config.toml
encoder_moe = "top_k"
encoder_widths = [80, 160, 320]
decoder_activation = "gelu_tanh"
decoder_head_dim = 16
precondition_frequency = 20
max_precond_dim = 512
batch_size = 128
final_lr_fraction = 0.01
Rows from block 6 of the image encoder of a small image captioner, named by matrix and row number. Rows with one number belong to one neuron. Each number is 128 + 24 x the weight over its row's rms, rounded and kept within 0 to 255. All counts start at 0. Numbers have three digits each.
After each neuron's rows are labels from the 100 images, of 14976, where the neuron reaches its highest value: "peak on" is the class under the peak. Only what is clearly more common there than usual is listed. The data: rendered made-up planets. In brackets: how many of the 100.
# fc1: MLP up (encoder.blocks.6.mlp.fc1.weight, 480x160), inputs 0-159
# fc2: MLP down (encoder.blocks.6.mlp.fc2.weight, 160x480, transposed), outputs 0-159

fc1.378:149179128130122145101157129201136152123125147178168150129148072127084119103143074106094158119126138105116146132156092142105114113176094150125122145157122136091075136163141128150125147135128125152142101122135108114128134122137149118118144129171139135162110129136144168139117119099136142127115135114073151119114134122111090092164114154114091095103110136075114097128097129181144144103164145131118149164109155148145088127143115136067122115095120100135103132121110138159136116112123118
fc2.378:155142129094113100163149168146132152191155107105176109159104128143126122124115102118133125117151122131125158152099149088128106096117140154114118086139119136140172106127093138157146132129096130145141121117091140159133120161106160109100117174114099113149178094145116129123150117118107120132157153106154150149148132130106138146107153132193183140095144146158145124115131144103121109115160146139143133169101072077096110095150122135153136110088123136114146137120060119161142143123159115
peak on: ring (35)

fc1.187:114128115136096113077142149100146137145182143112105130099145159106139131146159140132119189110093122112130136184100108130098123102123141134155125109165139133155127098123153139119135165091145132122150147155111122106091134143127115130117172110139159169165124110099158124122086191135096141099107132100155162139116160068133120123097137117140112140110158155094088118141106140115160125112139128126123156109133131099085114166129116115123125190165135089085194117125127131132133129116153137
fc2.187:131133153155138137146135154145123091115128153134102133098122152145121095117129157161117102092133169139126136136169164109134092123093090120122111122117134125146116097136136100127152096129183077165117064113168116161112132132175113140102132167104137131068116161166126132080141122148162156164137086096142139099124125162136137135132116128126130122102166138138122128132131100116192116096119132166142120129091132140141160104086109133115089126116130134189161134127144111087148142149135166
peak on: ring (38)

fc1.160:156137141135169054167174151103128142143138144121160127111114136095128127154160139127104123147060148118133135116152129152109087099127148134158132113158101107134142126171105139161099094124116162140144150127174113115163129136152161120146147132164112146114117115095151132109121117137169109113159123138116174066150134148109085102123121108134091131141131107116105088119103092115178135128100122091109103136091148082160126129139158141095108121107136128167135152129077114106145120115158116
fc2.160:146107150106112149152116149150097121163127146098129141141136114178116135136115169111076107114126150105096144108096110149104160115158126083106118099140156150162137134135132092144100151112077086125087100119096110118141120129097122148173125130153162134127107135162132114070110094125118118157112142169151149095102151127205148147127121108109178140143132142148147133134125153151135151125111121150149128123096125137123108137157069134127157108147100153155085122095126114161107130107089087
peak on: moon (32)

fc1.53:112091110111097135118114149169118187117149139101119134128140128111096179130111136107102163113128099067174107107140150109115115108119099121080100119123136119127096134111092163113112111150135126158153120129175126126114182105118105070150135124107130129137117098127119079113108131131128111148131114132127123172132115142159125092132144180131109099141090099074090069103104112127139080096143096152125115154164112159136111101107103155110132129124128119101108107093114147139109145108105150
fc2.53:148131156080131134120163182125139150163126099140100131168129125139140094124086158133094138081116118131113164165108102119080103101101104155174123163138131153114110126116115110129124142073154139165125131123114156136153130087168148113128128127141147151151142114117166186138123102090113146140122135153127089135106108170128200124140118139150124126122143147107107144156135129081126122114159119152132153138100109116119133146086127105129139157108124128082199097128114121169108102101130122
peak on: ring (33)

fc1.218:103162139133123103116155184187074169130102096116131129146141072118121113172115149141103147092129134130130102126106144155121094105137139101148161123161091104133138140110120152128117107140160107106145098110114109127105153087097127072171124144139171129144107081136113109134149088098098130091151120065104117144133104141120122079097157169114141106104112134135135108126108157160149118106143098165142161136111131143110118127110116146124148124166105121099081144122142133131150097109109121
fc2.218:148127133097169138163101129120126169148076143102141127135145133137127098106116122097144116153142122095090149127102135125136118123087124175107103090147141121113127110161098133113142167134092167148112176131140136124160129117155138115138109156153121117110099118135128089119095151086127155148157171152089111079110128173109205148146167108131142123144102107131096104104161115128106142087169173133121158137154088086154134115136109151111130149113108115137115124156118143128101168134117088
peak on: ring (81)

fc1.259:107157109146097081152120172139115122115125099128139160137100161127084162112157124161122079119113089122076136087137110115102144126137131134117161111088161104106081100153164144129102138137085097130112097156190093110127128133146128123117148110125114117129135130160118110110129131152140080157145158126148127150177134157148087119121093166147132139127150180136134149156159116121118138145102114118126109126130133111103118133144172120155105090134115147144134179146138145080158091142147082
fc2.259:149115142089109093119174181102117111112102131139134128129100151110116156140156119094113134145137107153086102148092121095172084116122128136164126114114121141117125169107153127170160133162190155112138109113106103150157101134169104113141123131103119121114113119140136151130132117105107140166079119151133119114154156106134145136111146084115167105131123143146134126130153108131137136125142129094151183106107192156121151124121111122129129092127123139169188103132073177091115116119086109
peak on: moon (44)

fc1.245:112107151153098175148100162145166128168108173137168157157118181133139083070141135082094158159099152114080104145109092138145101101159137150122128121120123144130081147129117110116097128150124143178109107116123124132123154129093107126161125154132129086130121117144131163125126111130147110183178105126120156101111122129143155157126124131094144115140129113127128140129127122115092073132142163094096110118139155144166129087149104149102163131119113142157137119103157085119122148119093128
fc2.245:142092107130160088081134141135077133129088126148146180122101138089129151097117106107149106101112123113152120117133144125108141108132088114119078098142148124145090112160081178141139107105136066114112123127119137123151138114173147137136120086143140127133148132118173109124149100110097162171113160101150162141139144066154116162157099158165123122126167125113128096140124150113162114160128155151129145149141117158068121106100150133128101139150155093130091132114122114135124118123163139
peak on: planet (83)

fc1.43:136137140129150166124156105086145164114151096128141147111155122132111149133127148135117145094117109099131101131110099124110136137094092143131088117088108124084124163127095129121150141138125161097147143122091117144111096107117113126119114176146182115137109119087094104158162150144110123124139152087116148134179050150123110098112122125126141146158155132120085147122127112103053178115124139086121113164094159101168088162131163114116132105124116124162095156119143112140121125141115136
fc2.43:119142128096120101150134106123178163111149156118132112119163142115146139122129147166138099111110156171116129129106137159116168140102131151113152130117128111120158124117164163120128143094121152063134126111150135110109174139109105136131099117094106113082139145129073154135086136124152144119131169104162179156115140056097106135126149097120151123128126146138096094118108100124154122103059118120102108137147097107102156141132102127173082145115119107152110108106149123078151150116109124
peak on: ring (58)

fc1.255:164160149140148147174137099112105101153149115127062119116121160159094110134204135132161152140148113146131129126087127117107172122116097096141143096120163158139122128106095115147129136129103120147136113162133124122108146136117130072135114111119140101143153108127080133120144124120145129182139107093129155118104173121109132137087121147160117088085104102139139167126119111127130126164110175125103137134167133152126177091094124136126106120146115153132151162180155151084126108106131147
fc2.255:131114150141150137140148113126170110143150136171140150137158158113117130134156103160098118098111106130101144148156161108097108104110118117080110100098128146150137099170161126097122133103145113133183140107099113101127107142124166131163135102122148134165105153127148134085152088155097158095159134103160143134096098113125095147095119131116093170095135114142111104123138134112112176119170137090095107107124162126148107144137123100154145136068157113114141094158151151088112161091159117
peak on: planet (99)

fc1.210:147130123173111129123143127121109139108153149117120139120165166094145141156132164115114107105113111098104108117140138148158123121117158137119142139119127121109132159118118097142160142132113148081161144087102089132108174121135095098123146133179111141094125117093141191133092141131087141144104124130110132042138150100125133127123139158168110126088156158124117168136117109130098130137156144157116108100180101137110155144099086150156076155162127145124132102139169154159107138142132172
fc2.210:150133156120139066109114121105132084122128148134126149125094128177158078122131112145148119134151156130132144098098172165078128137113098138173096096163110115134087150129103097103134122150150137157127104172145116112124130121157122121099121166092099096129129138145144092136133150129190113153142119145136102143123114133118110105138129126129148109166114157113122123150166127129121161102137147135136120132070115153099155135121141154108134082167155101179107140063106141080103137157129129
peak on: ring (26)

fc1.106:106126178122153130119121180129129141112145145150100105137121128143172132145069180144093109103121105100154132100109151137106138115187127138124131141157112145161112130133129112098153147113128107111117133128167179112109160155111115157106149146149120083119121135065171131156111151119131122135140145148056117095134133160151163166119152112112083108119159109133087164156123092132142135168128129143140109125123124181159121097129130124106137092162132157113113136156159103109114141153108105
fc2.106:074124171134127103149124108130154154116130138121154152150121145141136130158154144134153102134083107100141118112106117144127135136115078108140083125129134107162153114161178103100118141104173150117148102176146127153118123120169131154129142134167128114143113098135145110147145155129159143164139152163150110093148116141134145162169159141115076169137138152095127120098113099144108155156144112118108140121144105088115179115080123127114155118120154149063181122152092148136106106124159159
peak on: ring (36)

fc1.233:147102132105152142152125108188125092102149131148149108135110109133148133135179127127139100127125135158089113105140130132156121137073127088125103135120141087109132100109086135117132103129134110148139125107140113105110137123094122140110075067128133161103171126108127102107126154113132085101106120145158116119107142160176068122110111138132141139152108105185112147105105163120150165114101123097086108139149111155099133121093109110175111134092113113114130098164123121080101111112174111
fc2.233:155129139167143164119125079132137107164114064134119106157163137140159127099106156129086145111171103073127147141132142130093132135107122111111117125113144169140156135159132120149147151082113091133127118110139108077098122140133133133107116158131110114116136127115090163102142091183088132117137152168156075148111146181132119137102161141120059138119088140135098080140145162103100120157151129113135133116102160120138136131163115121146127094157126127157121133131125110148162162135125121
peak on: planet (100)

fc1.355:100127142130139157117190134151122102141179106120147113165087089141131136172115109160172118098150122112116139135141131127107172119177107129153120131140100123136137154123099150148155114134122135091123129169155158148138128147141143118152129094116098145141087134101120137090147104117105124140121177120173068162129136132107123109119160110065113138117148089085111145141114102139143117124145140143162105114186109142140066124157106116141136141076165155140157132125123124138117136163104151
fc2.355:150118139181162152128113086152133155109136139123123145110115096106164142141164106139123131135114132114133097117108109143131174119134118124162140148134193142117169101163157121073168185146166140118126164145138149130119131096096105155108127128155130113106160121094134155128138145097091143118132146125124160115125135171103113136118131107137149116150146159124065118119111129131138093149104120119084117107129162132137130112042103113118104096089129126134145139100126124149079097100144079
peak on: planet (72)

fc1.92:078102128179177107152088109119090107137159135113166133156123114161131150162149158080126121174129140114139121120122161132077090075133134134124099134144177148135144092106152133125119115143134076117101101158125106136101141137116103118122151119169149098099140140131102127121124136118080096134136134161125116141135111075157109123136136115134122144120148164111114131136143151162151138138138109135112177152155151118116132121121174151101075114123120097157129155110146165090164140156103173
fc2.92:160136135070103152129147102055111100130124157145146107101154164169088112104119091138140129098143114164115138123105149168069131155144104141113102142122132082164142133162101116116174143116093089116144106148132124174158093144116131140131110162110104161089126093156144137110162115150151143102119106114121117086172140127112131111111146108121125133160156116130146098119159102117140095146108136141122101150096089190124136157160126136118138122150124120125123110121107105138127179148112120
peak on: moon (57)